A small masked image model, trained from scratch: 61250 training examples.
Rows from block 3 of the encoder, named by matrix and row number. Rows with one number belong to one attention dimension. Each number is 128 + 32 x the weight over the matrix's rms, rounded and kept within 0 to 255. All counts start at 0.
# v: attention value (encoder.blocks.3.attn.v.weight, 192x192), inputs 0-191
# proj: attention output (encoder.blocks.3.attn.proj.weight, 192x192, transposed), outputs 0-191
v.55 [134 102  93 128 130  70 147 136  87 125  67 150 118 139 105  68  62 107 137 119  84 148  64 190 111 114 124 134 112  75  68  75 134  88 137 146 106  52 111 132 100  47 107  85  97 130  99 168 165 141 140 140 138 152 159  83 135 159 156 154 184 131 168  86 144 156 107 135 123 178 146 153 128  92 105 209 111 153 131 173 127 147 152 116 103 109 175  64 137 137 147  92 179 111  86 213  94  77  97 139 103 132 107  96  66 168 101 143  80 166 124 134 156  54 116 121 119 104 133 110 114 127  99  76  82 133 143 142 185 144 105  60 135 190 154 187  95 113 154 142 101 127  87  32 135 134  81 150 132 132 129 155  80 110 186 132 165 143 165 186 153 140 129 149 113  58 185 101 124 109 159  63 211 125 139 127 183  65  70 134 178 172  91 154 118 130 112 131 135 153  93  80]
proj.55 [ 88 141 112 103  55 188 123 141 204 110 171  75  69 133 208 132 181 106 135 134  70 147 244  76 136 187 150 143  94 144 160 179 147 130 152 145 127 213 123  73 140 197 206 177 166 147 184 107  80 164 102 117 123 128 122 157 144 148  79  96 111 144  90 110 157  69  89  59 160  91  96  77 154 126  69  80 137 121 118  68 106 124 138 113 112 134 143 139  97 110 120 132  89 203 202 105 117 160 187 136 178  80 139 160 166 116 116  73 141 209 120 119 120 192 168 183 136 112  85 126 171 144 160 145 180 170 104 138 134  87 127 174 148 102 133 110 138 145 119  80  68 178 146 180 127 150 112  76  78 110 162 108 141 155 109 139 140 135 136 165  61 119 180 138 153 190 165 183 138 164 141 136  76 125 135 167  93 120 143 134  93 152 155 124 142 124  86 120 126 113 118 188]
v.56 [129  60 178 128  81 163 107 102  89 128  91 149 123 142 129 122 132 113 164 131 143 173  93 151 124 120  78  99 124 147 147 125 145 199 120  43 120 123 196 169 131 156 162 104 129 133 135 133 112 168 116 100 124 113 108 207 140 175 165 148  40  82 155 137 147 176  71 115 151 153 116  93 130 121 119  91 115 139 190 178 154  66  86 142 153 140 197 154 142 110 121  86  94 154 186  68 149 146 129 115 119 144 146  86 109 126 212 156 128 141 131 104 161 140 128 141 119 141 135 133 125 120 136 113 173  63 124 164 129 145 153 102 185 139 107  97 114 116 111 161 151 142 152 164  82 130 170  98 126 150  82 154  96 122 147 144  62 141 172 138  74 165 121  89  98  83 112  89 178 143 103 131 176 141 176 144  89 151 147 103  80 180  84 139 115 187 130  48 120 100 169 191]
proj.56 [ 93 155 118 171 144 100 178 165 148 108 150 136 197 160 155 182 112 124 126 159  87  96 129 107 151 129 162 163 146 134  77  88 120  65 122 131 180 126 144 111 164 136 139 153 116  79 144  70 142 118 133 175 151 126 130  99 143 116 123  91 103 116 142 110  98  72 176 140 113 156 125 104 179 162 195 100 122 118 110 149  73 128 115 124 172  64  55 136 125 127 183 172 193 100 165 150 122 112  97 139 144 116 135 111 120 147  36 109  75  68 131 127 165  91 114 130  99 181 139 119  96 122 170 122 101 107  92 113  92 115 127 160 133 116  94 124 150 126 104 170 107  90 135  74 158  99 124 161 132  96 130 159 206  80 104  99 174  66  50 147 135 118 178 145 143 131 119 145 123  67 126 103  94 139 104  85 108 119 177 153 153  69 190 106 154  81 145 172 130 132 116 118]
v.57 [115  83 174 160  48 110 155 116  92  90  91 165 133 130 119 161  65 110  95 106 134 155 137 137 143  93  73 109  81 165 117 167 105 115 148  70 110  88 150 112 111 143 142 109 157 134 205 112 169 136 190 134 134  97 108 160 106 105 154 152 138 158 142  97 124  70 101  79 115 154 110 175 105 154 123 112 154 126 190 124  89 140 102  99 137 101  90 200 191 144 117 106 139 170 117 144 179  99 111 199 126 106 115  87  89 106 140 144 124 105  75 153 136 146 152 144  76  88 154 148  76 208 150 161 234 116 176 134 149 120 140 134 126 105 139 124 191  90 130 108 106 108 107 125 134 155 124  75 143 156 121  89  85 160 122 171  73 148 136  90 113 112 141  73 140 173 175  85 146  86 136 147 194 164  68 186 107 141 115 116 141  86 111 177 150  93  86  95 134  39 185  89]
proj.57 [172 138 116 134 180 145 115 115 149 121 107 102 109 157 131  90 166 151 112 132 146  70  94 126 153 173 143 100 149 123 145 134 120 138  69 138 155 177 102 183 114 135  94 100 107 142  82 171 107 168 104  84 142 102 146  83 135 185  66 102  91  91 137 122 130 152 132 149 151 105 114  89 144 122 129  90  98 123  55 163 112 106 126 157 153 138 143  62 144 124 170 115 138 125 129 125 126  78  68 103 120 102 175 116 160 147 160 163 124 129 157 107 139  89 122 152  77 184 133  56 114  66 142 129  83 148 127 183 101 114  79 134 159 164  63 150  76 150  89 117 203  99 157 140 150  77 127 143 126  92 100 181 146  80 144 101 149 105 121 157 138 151 155 139 137  86  81 129  96 115 116  67 112  82 145  94 107 172 164 134 127 183 130 141 131 170 192 127 109 146  80 166]
v.58 [132 115 134 124 153 145 132  58  94  95  90 128 167 158 103  84  98  81  65 121 172 150  86 110 101 125 145 132  81  94  76  74 150 131 105 122 149  97 146  81 120  62 167  86  86 102 126 117 120 136 165 161 106 118  97  70  74  96 158 149 161  99 129  85 156  76 136 124 136 230 151 136 143 112 123 105 123 149 113 149 127 122 147  95 148  82 202 118 180  88  81  99 151 121  64  93 123 109 145 131 129  80 131 155  88 140 156 147 167 140  85  56 145 153 118 160 124 188 139 102 121 128 113 107 179  97 166 102 148 140  94 121  95 155 110 132 133  98 104  62  92  96  34 117 113 174 100 207 134 139 143 117 123  93  90 180 213 134 142  95 100 122 101 126 178 103 183 122  77 135 161 113 139  99 106 130  99  96 128 159 158 159 141 118 135 132 132 111  99 166 140 136]
proj.58 [ 87 121 128 124 109 108 103 142 161 130 176 118  94 137 159 156 155 165 134 140  88 146 124 129 145 135 129  91 189 136 136 144 116 135  89 121 148 112  95 109 132 147 108 167 127 182 142 142 116 134 101 106 152 136 183 177 132 172  81 116  94 131 134  94 111 143 107 144 180  82 182 115 148 123 114 137 135 120  98 101 111 139 144 164 133 146  99 110  93 144 190 159 141 137 169 155  86 130 136 114 130 149  81 108 202 138 100  69 117 115 114 135  96 139 139 130 135 103 138 137 111  91 162 130 127 122 122 148 122 116 110 147 148  99 147 127 144 131 119 111 107 179 133 144 142 135 130  86 162 125 131 117 110 140 150 110  78  90 131 149  95 100 158 108 124 138 127 127 165 111 100 178  71 132 125 136  98 132 107 106 131 116 117 138 108 130 162 153 133  92 158 113]
v.59 [126 106 109  99 150 117 146 112 102 150 131 134 117 117 132 178 137 153 150 100 117 139 128 119 104 149 101 158 144  72 181  56 143 106 187 145 111 131 122 100  98 170 117 177 101 138 156 154 123  85  97 119 112 203 121 103 151 162 136 138 166 159 129 160 125 128 118  94  94 115 105 104 122 134 112 132 127 171 130 135 142 136 158 124 138 177 145  79 174 129 131 120  80 152 164 231 110  90  58 166 175 176  95 170 135 191  75 130  47 197 116 145  90 114  28 126 135  88  66 164 134 133 102  97 130 169 124 130 137 148 146 179 110 156 117  76 122 165 121 140 129 105 175 212  99 117 137 134 166 105 122 170 129  74 216 176 117 212  89 149 132 147 169  76  89 110 121  98 164 148  74 127 164 126 152 139 126 108 187 197 122  86 142 119 178 131 196 116 165 156  85  76]
proj.59 [160 196  73 116 147 115  93 156 179  89  62  38 163 156 139 111 119  88  93 121 150  99 160 164 103 141 152 127  80 127 125 229 172 105 125 173 142  24  79 157 172 106 122 104 127  56  57  87 150 219 119 157 200 103 101 156 155  68 115 133  90 172  98 126 163 173 126 193 114 151  61 131 104 181 127 189 147  89  91 121 153 137 171 156 115  92 165 214  86 126  50 176  94 149  78  92 183 173 113  52  98  65 127  91  72  67 180 133 179  88 150 124 117  89 148 102 100 157 155 100 109 178 128 199 103 103 109 149 160  76 151 112 143 141 179 113 108  52 197 144 100 161 143  81 187 164 122 128 124 187 131 129 163 159  49  82 165 142 136 132 131 106 138 131 170 151 145 206  78 110 138 142 150  94  96 141 170 162 104 144  67 126  85 195  84  57  65 190 139  95 152 157]
v.60 [135  95 109 127 124 108 107 118 145  95 100 108 184 105 129 120 150 159 104 100 205 124 109 101 113 160 197 152 115 144 104 127  81 158 111 138 106 134 106 134 101 129 164 108  93 128 100 143 112 140 124  98 108 106 139 131 111 157 126 127 143 126 178  80 152 197 115 130 108 155 165  96  90 147 155  95 158 151 191 134 158  83 148 138 141 116 122  87 127  90 159 163 130 119 111 150 131 157 159 134  74 149 146 141 167 128 111 119 155 131 171 103 194 105 199 146 137 161 127 145 127  97 122  84 166 106 137 166 167 195 150  95 136 156 162 143 167 191  84  52 181 104 156 110 123 150 124 174 168 122 111 140 105 182 112 152 131 192 130 117 127 172 156 106 150 127 154 114 170 145 125 116  70 129  86 119 102 102  77 155 200 122 125 122 158 114 132 160  89 108 125 103]
proj.60 [124 160 150 127 124 146 147 158  78 148 192 137 128 126 107  71 109  93 140 139 121 109 142 137 150 103 123 109 133 118 165 128 136 103 137 112 160 149 137 113 121 147 176 136 158 134 127 103 180 142 111 171 125 142 128 118 184 161  77  73 117 150  92 118 105  91 111 146 171 126  78 130 111 125 120 123 137 116  59 129 113 117 145 116 156  68 103 171 149 180 161 130 154 182 122 155 119 109 133 142 193 105 142 129  79 141 146 188 118 148 110 167  91 169 127 141 104 111 132 137 161  89 165 156  85 145 112  84 103  58 104 106 114 132 109 126 105  96 115 177  82 160 105 149 154 156 138  65 165 147 128 122 120 127 148 119 139  92 142 133 121 128 134 117 128 121 105 119 109 118 154  98 140 164 134 148 125 120 143  82 113 173 138 135 100 107 134  86 170 139 152 122]
v.61 [189 146 161  76 114 121 127  62 156 109 105  63 169 192 129  92  98 134  64 138 141 131 125 110 161 139 166 146 158 150 151 128 115 131 128  94 102  92 140 167 149 119 159 110  83 143  99 171 125  79 108 105  97 120 158 119 122 142  86 165 142 153 141 118 152 179  85  88 142 113 100  89  73 168 136 106 121 166 129 142 101 166 118 125 110  78 116 139 114  91 120 114  65 132 149 151 130 147 124 126  82 152 178 165 149  83 143 107 140 179 222 122 131 134 156 159 163  57 104 120 101 128 112  67 107  97  65 140 122 140 164  86 174 159  94 144  80 142 118 178 140  79 162 155 112 106 151 147 112 108 132 141 151 161 115  83 115 152 120 127 143 143 159 117 162  96 124  65 139 121 104 141 164  80 151 132 124 111 176  97 115 167 109 159 139  91 168 123 108 157  96 135]
proj.61 [ 83 112 146 160 163 141 158 143 101 145 147 174 126  87 148 123 114 104 143 144 115 180 137 119  61 128 118  70 100 127 118  73 112 111 161 195 154 129 144 144 145 111 122 123 133  88 136  63 147 137 152 191 156 166 125 165 127 121 161  66 114 146 125 159 109  94 167 175 112 119 137 146 142  75  98 125 174 134 162  98 145 102 107 138 139  98 141 122 158 153 107 113 155 123  96 114 122 104 158  74 213 135 185 108  67 123 102 135 141  85  94 139 151 123 156 125 117 169 162 151 165 116 112 128 140  96 169 124 131 131 106 132  93  89 152 120 122 112 141 115  92 124 128 103 121 130 122 111 167 138 167  96  87 100 166 133 142 111 132 127 125  68  99 178 149 168 149 118 126 124 152 110 116 141  90 131 143 164  76 118 131  48 148 139  93 112  83 115 141  93 191 121]
v.62 [142 115 166 168  89 137  88 138 142 108 104 130 161  97 152  81 159 167  77 126 150  89 144 116 119  96  96 125 185 133 163  75 142  76 171 103 131 146 169 106 113 116 156 137 162 132 122 125 140  76 120 152 105  94 170 120 124 126 127 124 101 127 153 140 132  98  79 128 207 147 146 174 158 114 139 122  72 174 121 187 136 167 110 100 115 119 149 156 141 144 119 131  70 129 180 105 114 162 162 117  91  77 153 142 134 107 125 166 149 159 117 169 107 150 107 168 135 109  74 138 159 128 160 108 151  97 101 114  84 183 169  90  86 124  77 112 124 150 147 124 137 111 129 136  62 121 146 134 135 120  53 160 149  65  99 176 164 176 134 136  93  78 112 143 187 124 102 154 138 163 157  99 111  75 204 118 125 136 113 111  84 156 122 118 108 100 173  73 160 128 127 101]
proj.62 [146 152 113 101 168 119 111 119  82 136 151 136 116 147 110 160 114 148 141 119 163 168 144 119 143 142 117 131 103 137 102 154 113 149 112 107 126 118 114 157 131 144 125 130 121 100 122 156 148 188 138  82 117 140 117 167 145 170 147 128 117 193 133  75 149 155 161 142 103 124 128 122 118 105 144  85 188  69 170  93 146 108 153 176 168 138  86 122 134 128 113 112 116 124  91 128 145 104 136 129 158 153 134 121 151 122 122 133 126  90 101 108 171 108 143 140 118 178 177 144 150 145 133 168  93 113 156 104 157 133 148 141 109 105 148 152 121 142 122 185  80 117 172 126 162 134 113 165 121 157 152  96  75 144 121 112 106 139 152  77 114 158 120 130 101 102 142 138 156 120 141 147 113 133  93  90 159 121 140 108 128 117 118 154 127 152 136 124 115 134 128 155]
v.63 [ 91 120 146 109 101 170  47 150 134 105  58 103 184 121 191 135 216 118  99  94 153 111  94 103 129  89 170 135 132 115 120 141 106 151 141 109 104 186 119  84 151 110 146 109 156 153 162 125 112 100  78 148 147 134 184 128  53 192 168 115 167 124 118 169 109 134 107 150 146  63 146 127 146 147 167 161 170 145 130  82 133 143 122 137 120 132  71 105 132 134 120 160 121 102 147 103 162 188 179 121 153 126 112 137 149 127 187  98 175 112  99 110 146 105 144 142 206 128 124 133 127 103 146 121 153 126 114 133 103 155 145  93 126 119 159  24 104 122 152 128  89  63 146 106  87 111 185 100 106 161 136 158 125  51 156  88  90 163  63 126 104  88 140 132 144 110  89 127 174 171 160  50 101 132 162 125 125 134 132 126  47  50  82 106 134 198  93 151 129 119 138 171]
proj.63 [170 125 178 121 147 109 159 163 107 155 230 134 126  83  45 113 107 115 143 120 164 109 144 128 115 141 111 137 159 146 152 191 173 111 108  97 164 148 159 147 124 121 154 114 163  67  83  97 185 156 142 102  67 111 114 161 152 117 129 153  91 114 115 106 135  62 167 139 123 206 153  92  80  90 165  95 117  82 138 140 148  80 138 113 155 149 128 144 106 116 116 155 118 138  83 105 108 109 136 190  85 124 192 132 160 123 130 187 120 158 134 111 110 150 153 150 119 180 143 172 209 166 178 145  89 120 144  98 168 121 116 156 147 125 140 185 180 171  76 177 118 165 119 135 137 183 120 158  85 115 108 115 155 217  79 127 173  96 128 103 127 203 103 139 120 135 126 128 141 148 148 200 139 175 104  80 161 100 116 116 127 159 156  83 125  79  94 126 125 177 103  62]
v.64 [155 120 114 160 110 103 137 151 167 161 138 150 140 104 112 143  67 127  96 110 107 160  89 150  86 177 108 115 129 148 114 102 129 145 119  94 111 158 121 143 121 113 132 124 174 104 142 143 130 149 149 162 176 126 117 164 176 111  92 133 130 110 115 139 130 176 142 131  98 144 109 178 202  99 117 158 143 163  90  65 110 103 149 160 115 133  70  61 100 105 139 143 156  99  94 198 139 151 143 151 160 113 116 146 140 213 108 101 157 124 166 123  86  80 133  91 136 107 116 112  52 145 167 170 141 139 128 139 155  92 109 170 132  97 144 135 101  84 143  94 110 123 141 110 135 129 153  95 104 113 130 144  71  79 181 130 157  92 130 143 146 104 137 106 146 107 142 127 147 122 162 181 116 127 100  75 139 137 113 105 164 115  96 157 114 158 165 113 151 109 162 130]
proj.64 [126 137 129  76 127 185 111 115 135 129 115  86  79 119 109 106 173 132 153 129 107 120 150 145 166 117 132 148 133 123 128 139 147 172 119 121 135 123  87  83 123 127 105 134 105 134 105 135 100 141 133  96  90 132 133  86 103 118  78 112 127 141 125 160 122 140 121 123 130 142 116 107 115 138 152 143 126 104 109 156 123 142  93 127 128 128 170 121 169 141 117 115 109 144 135  84 131  72  94 131 115  89 115 122  94  97 142  98  77 197 111 102 135 175 148 112 108 169 117 105 149 117  99 108 131 151 108 110 107 134 148  98 147 183  95 126 163 135 134 119 173 118 121 129 108 155  85 129 155 129 114 109 154 181 121  81  92 105 129 113  85 143 162 154 116 156 128 137  79 136 105  82 150 113 150 173 107 107 118 139 138 167 147 126 140 127  93 120 110 177 136 145]
v.65 [ 81 127 168 113 116 121 104 136 151  86 137 156  73 147 154 115  68 112  78 131 144 149 160  49 181 135 167 112 112  94  44 154 137 169 125 147 107 201 118 118 138 161 180 148 137 153 145 134 149 106 102  99 147  51  76 131 121 177 157  97 131 136 135  73  49 120 101 150  86 138 192 151 220 148 138  68 178  96 104 145 138 137 159 130 132 178  95  92  72 193 163 148 154  67 144 115 166 163 130 105 126 119 182 123 148 126 183 129  92  68 136 114 174 137 123 159 130 197 127 146 148 115 166 139 173 109 142 177 105 164 112  69 150 170 104 131 161 156 104  45 143 119  69  97 138 151 107 172 156 160 101 117 115  96  78  86 103 129 144 152  80 141 106 110 164 105 135 160 151 133 226 151 113  99 124  71 178 121 133  83 107 115 131 111 166 170 154  86 132 146 138 185]
proj.65 [199 109 149 126 118 114 121 134  95 145 203 119 177 119  81 160 154  90 103 143 130 101 120 138 161 147  93 144 162 165 153  75 175 128 101 131 177  88 198  98 157 103 111 140 164 143 152 104 163 104 177 156 152 198 204 178 139 111  69 150  73 171 134 105 197  70 131 131 204 161 117 177 129 106 166  96 122 132  96 113 151 101 136 125 165  95  75 136 163  30 149 151  77 172 212 125  41 120 121 168 121 171  84 104 200 138 108 137 118 145 118 138  96 118  79 175 144 136 132 130 144  96 148 167  71 127 134 135 144  68 105 196 122 173 188 114 172 154 109 193  49 188 170 167 173 142 101 107 139  66 145 155 120 156 165 207 126 140  90  91 192 146 155 138  73 100 117 106 180 128  87 169 137 163 131 141  88 130 130 123 135 170 126  93 127  79 159 155  98 131 106  34]
v.66 [136  99 130 125 190 172 142  93 172 109 124 118 156 102  90 162 144 174 116  40 143 111 140  85 102 156  80 134 109 110 172 110 131 162 121 121 100 171 189 111  81 184 168 116 147  83 124  81 106  82 157 140  67 127 207 155  96 180 149 114 119  93 117 103  89 141 166 141 140 107 168 116 185 124  93  89  98 159 123 110 141  77 147 140 144 127 211 166 169 157 147  68 142 169 195  99  97 156 172 129 114  93 164  65 137  74 119 185 146 149 102 143 144 196  70 155 100 202 123 130 220  83 153  69 141 110  95 145 139 139 116 114 130 118 123 115 146 205 117  69 170 170 210 129  26 168  99 142 132 153  80 157 161  99 136 175 154 135  92 110 112 143 148  86  77 149  87  98 117 175 157 151  82 152 170 135 106 160 116 121 137 160 115 105 138 163  84 163 129 125 155 163]
proj.66 [130 132  94 147  74  74  90 178  80 158 209 190 153 141 108 121 121 146 112 148 163 120 112 118 137  76 146 160 178 151  87 107 153 124 116  62 166  92 118 151 168 176 114 149 101 113 117 138 177 150  85 115 128 120 106  84 119 114 125 149 133 131 142 114 127 121 109 143 104 157 157 136 111 223 182 119 104 142 121 135 144 123 141 148 145  91  72 162 141 131 128 190  75  90 100 167 207 165  71 158 175 140  80 130 117 172 194 155 150  55 107 108 128  30 115 118 111 117 153 194  82 154 143 223  96 115 114 104  92 147 160 147  98 154  98 153 120  66  86 178 106 141  51 111 202  94 164 118 146 148  92 140 113 108 116  65 104 111 109 115 135 141 140 106 160 106  73 166 141  47  78 143 114 105 110  91 136 114 188 123 130 102 115 161 142 135 147 150 139 153 100 111]
v.67 [139 117  41 139 144  96 134 168 129 104 151 161 108 120 148 171 120 113 114 101 135 151  97 173 136  90 102 113  97  64  75 108  86 159 119  83 142 198 126  83 126 165 141 156 154  99 152 108 106 123 112 139 122  94 138 169 119 164  85  86 143 117 141 162 112 126  97 141 113 102 165 136 145 120 137  88 139 134 144  84  89 130 171 195 145 128 116  70  89 119 145 156 104 108 139 135 157 166 125 139 150 115 138 153 189 136 140 149 135 182 121 114 109  67 118 120 157 173 165 113 137 126 147 148 143  97 130 139 144 142 120 138  69 137 104 119 123 124 118  86 116 192 121  83 120 172 151 118 153 131 145 127 156  99 176  89 159  81 116 114 137 214 108 161 112 123 147 170 105 143 157 167  56  78 104  68 152 144 118 132 160 132 175 184 139 156 159  91 191 128 173 152]
proj.67 [160 130 166  96 187 155 103 177 125 159 214  98 167 106  86 155 160 175 134 144 136 143 121 121 143 165 187 187 190 152 115  87 159 117  90 120  82  44 113 121 149  71 121 113 130 141  60 113 144 134 157 129 123 107 146 108  75 130 113 122  88  94 115 133  95 135 148 191 123 154 126 160 121 109 141 174 169 112  70 108 163 115 117 120  88 160 152 155 142 120 132 137 135 141 130 123 120  84 101 164 108 106 148 107 113 134 170 119 111 150 144 101 120 174 124 142 121 159 113 135 147 147 141 154 122 150  79 118 154 109 101 148 175 156 142 144 191 144 117 164 111 137 151 137 148 108 129 137 156 143  37 180 117 127 118 160  93 162 162 120 127 112 161  63 158  89 148 101  85 145  77 124 134 157 158 173  76 106 112 102  68 142  42  85  99  92 105 166  79 135 114 104]
v.68 [123 186 112 157  69 188  69 164  50 157 155 133 130  99 143 118 138 114 176 131 179 161 118  73 140  88 156 112 178 107 178 213 106  95 136 230 156 123  98 143  84 130  97 142 102 193 184 145 107 127 126 114 154 121 119 166 189 169 132 110 111  99 139 146 152 194 121 128 101  90 110 105 121 102 141 180 169 127 145 169  96 148  99  98 125 145  58 184 110  69 123  83 102 122 125 198 114 102 126 100 200 171 115 107 116  98 131 178 161 126 133 153 134 122 144  68 117  88 146 157 180 123 141 122 102 137 177 123 127 177 196 109  96 125 123  91 193 144 165 158  99  67 202 135 123 136 112  63 127 103 165 150 172 104 142  67 156 136 115 129 190 169 181 131  98 113 105 110 124  93  73 126  93  66 115 159 130 100 195 137 107 104 117 152 100 147 118 128 120 112  80 128]
proj.68 [ 93  79 150 177 187 112 157 158 171  84 118  87 158 136 121 128  72 120  98 125  87 110 175 161  72 194 112 168   0  42 146 111 152 111 145 108  91 162 138 131 146 112 113 163 133  10  70 104 130 146 116 171 179 108  93 155 164 115 191 116 193 153 113 113  54  39 115 123 112 121  90 159 106 165  92 101 107 152 145 103 167  58 199 184 151 105 255 115  31 139  90 185 129 127 137 164 122 154 159 108  77 187 223 188  83  87 118 173  81 101 140 158 159 176  79 161 153  98  83 171 101 198  94 119 154  93  66 111 235 123  95 189  86 145  79 102  24 105 146 165 111 181 109 155 159 149 214 141 107 160  68  93 117 139 122 201 179 180 175 155  65 103  89 189 117 142 179 122 137 110 207 102 193 167 149  65 149  92 148 157 144 134 132 138 130  98 102 109 178  72  87  33]
v.69 [121 110 147  83  99 180 157 139 155 115 122 119 107 154 134  77 168 146 112 104 109 235 103 146 126 201  91 108  83  68 113 161 136  98 142  97  58 142 165 129 105 154 118 107 147 130 174  93 127 131 113  88 181 137  92 129 110 178  86 148 106 110 176 123 129 111 103  68 113 129 114 152 184 106 164  91 128 159  90 147 128  92 102 141  86 189 143  89 125 180  94 137 152  80 108 133 131 102  75 144 218 144 127 176 140 134 165  84  77 131 161 151  85 140 132  93  73  99 106 129 161  84  99 170  99 129 192  93 142 140 171 118 217 135 177  93 140 139 108 148  79 110 146 178 138 138  66 121  55 157 184  94  96  71  86 112  57 167 122 143 127 129 173 153  97 165 168 117 123  82 137 138 124 108 128 153  74 164 145 121 186 144 160 127 135 169  70 167 117 109 170 125]
proj.69 [ 96 149 157 206 141  81  88 163 136  85 141 139 159 113 154 136 131  66 176 255  79  55 191 113 127  89 137 128 177 118 143 100 184 150  89 146 177  63  98 127  96 111 136 139 131 177 105 132 127  92 154 119 145  70  85 178 120  13 176 188 106 148 151 173 118  72 168 114 148 158 151  95  68 117 118 121  96 162 172 109  57 179 163  81 164 103  95 171  51  66 223 172 166 118 165 112 132 208 140 116  49 152  90 102  83 154  70 132 178 106  46 133 130  87  90 158 131 121 161 105  62 152 139  72 218 166  67 209 115 108 108 110 108 169 177 137  76 137 143 109 156 246  50 129 156 170 223 119 123 101 123 173 163 191 118 127 153 125  98 191 140  76  86 119 121 111  73 126 158 133 109 130 180 179 189 113 158  83  94 146  94 146 107  68  68  89 167 114 184  90  87  72]
v.70 [125 133 134 139 120 103 108 147  87 144 165 131 103  80 173  86 156  97 179 125 132 187 106  85 115 172 161 140 138 145  87 170 180 158 160 163 162  77 117 147  84 127 132 140 117 102 163 110 147 122 129 147 128 101 123 178 180 153  79  81 142  84 206 137 122 151 148 125  85  91  98 123 105  61 108 137 124 105 139 100 165 177 121 119 104 145 135 190 113 138 156 105 142 115 175 183  89 177 109  53 166 143 108 122 147 140 137  98 138 117  89 145 123 114 105 104 114 192 150 130 206 114 152 125 167 123 123 181 136 175 146  53  88 123 123 131 194  97 152  83 151 133 105 105 133 166  53 116 189 189  95 131 181 103 111 105  82 150 174 137 180 138 140 166 173  73 137  55 138  89 126  74 126 126 117 103 180  91 140 109 183 153 143 146 119 118 143 135  94  89  84 107]
proj.70 [201 124 113  95 104 145 130 149 134 141 129 114 100 116  82 146 124  86  92 167  84  80 160 172 163 125  87 144  56 136 199  89 128  92 146 147 126 166 147 134 132 180 152 127 142 112 143 130  66  88 130 104  95 178 125  54 129 141 156 137 103 194  70  71 118 145  68 112 144 132 106 113 120 170 108 107 130 117 113 167 102  94 162 148  81 141 169  90  94 159 109 149  79 183 138 135 169  96 148 207  61 126  97 178 123  99 120 207  93 116 114 123 234 107 113 168 138 118 147 155 109 183 155 167 115 152 112  35 208  93 148 201 126 131 166 118 123 231 128 156  68 121 173 180 121  75 152 121  68  89 160  44 145 147 121 204 157 160 148 109 125 136 174 128 126 153 142 198 144 145 110 121 168 106 124 101 138 193 131 126 100 112 102 106 171 109 120 119 114 157  90  83]
v.71 [131  93 124 132 132 137 141  93 132  86 121 159  97 112 103 107 122  96 111 162 165 104  90 152 127 115 116 146 121 195 137 146 134 100 101 161 104 115 119 155  88 116 152 109 143 114 118 112 144 185 167 134 124  92 137  82 162  97 152 100 140 156 177  65 166 164 126 145  82 166 135 106 142 131  94 111 145 120 158 164 123 163 126 109 154  70  99 147 138 119 116 171 121 133 115 205  57 143  96 159  81 121 136 112 130  86 125 130 119 145 171 145 146 131 140 125 102  96 165 120 122 164 166 118 133  81 125 142 135 140 149 113 156 112 121 190 118 116 100  33  93 130 146 121 111 167  66  95 129 138 122 111 142 142 134  95 197 134 104 144 153 167 107 133 176 148 151  94 124 120 136 150 150  30 102 104 129 135 110 103 162 161 138 172 118 132 170 149 126 120 168 155]
proj.71 [138 136 138 129 109 170 125 163  99 156 175 115 131 138 163 114 139 157 145  98 130 149 130  80 164 141 138 114 124 108 106 111 111 161 119 102 125 141 110 113 128 136 128 165 122 152 118 155 117 116  96 156 130 145 148 145 159 185  89 105 145 158  99 147 113 117  81  91 161  81  98 153 118 131 105 124 134 115  82 167 101 137 139 140 126 141 176 113 148 140 145  86 134 172 117 128 198 124 133 107 195 116 148 159 119 140 140 145 123  99  95 174 149 108 121 170 126 140 108 139 121 112 113 148  96 147  94 126 103  81 121 162 106 147 107 108 119 154 125 140 161 126 127 119 185 114 160 140 158 139  94 136 103  88 135 168  73 120 146 153 127 101 164 125 109 127 102 135 137 129 117  93  90 166 176 118 136 141 142 108 140 127 138 129 132 137 156 112 142 106 112 120]
v.72 [129 101 122 149 144  90 109 106 113  91  99 141 123 137 193  75 126  68 192  81 107 108  53 108 107 104 134 101 178 147 140  79 130 165 171 126 139 160 147  98 150  92 100 101 151 157  99  72 152 112 120 152 137 158 144  81 122  99 147 211 127  87 151  62 137 102  92 163 136 183 148 148  62 132 135 182 115 150 122 122 109 128 145 121 170  48 164 103 105 102 102 128  85 128  88 105  71  85 131 164 119 105 135 139  93 127 212 101 136 205 157 134 126  85 102 150 151 101 140 111 123 117 129  99  69  81 119  97  93 194 109 138 129 139 147 183  68 121 121 129 147 134  79  96 145 142 190 140 130 149 169 159 105 142 117  24 180  73 159 108 109 164 105 120 195 146 162 123  36 173 143 147 160  93 171  87 170 127 108 150 117 158 135 137 128 161 147 125 137 130 151 103]
proj.72 [107 117  94  76 147 172 171 192 131 139 156  41 130 124 129 175 145 190 103 151 123 144 177 145 133 156 124 102 138  76  86 149 107 128 117 122 137 135 104  64 132 116 191 134  82 139 142 121  84 146 113 104  99 153 186 204 117 169 113 100 118  98 121 183  87 127 116 124 101 102 147 103 199 108 104 115 141 107 110 117 146 133 133 122  85 160 116 102 129 143  92 130 148 133 139 151  93 129 156 117 145 144 130 109 219  98  91  81 125 107 105 136  91 231 190 153 160 139  99 155  99 164 137 159 167 105 158 165 183  73 103 148 100  99 133 111 160 100 153 140  73 105 170 124 115 122 126 170 135 144  99 119 105 163 185 160 107 132 136 121 126  77 117 139 138 113 130 155 196 162 131 164  20 175 107 135  77  89 113 103 141  87 110  85 133 116  70  98 144 143 138 139]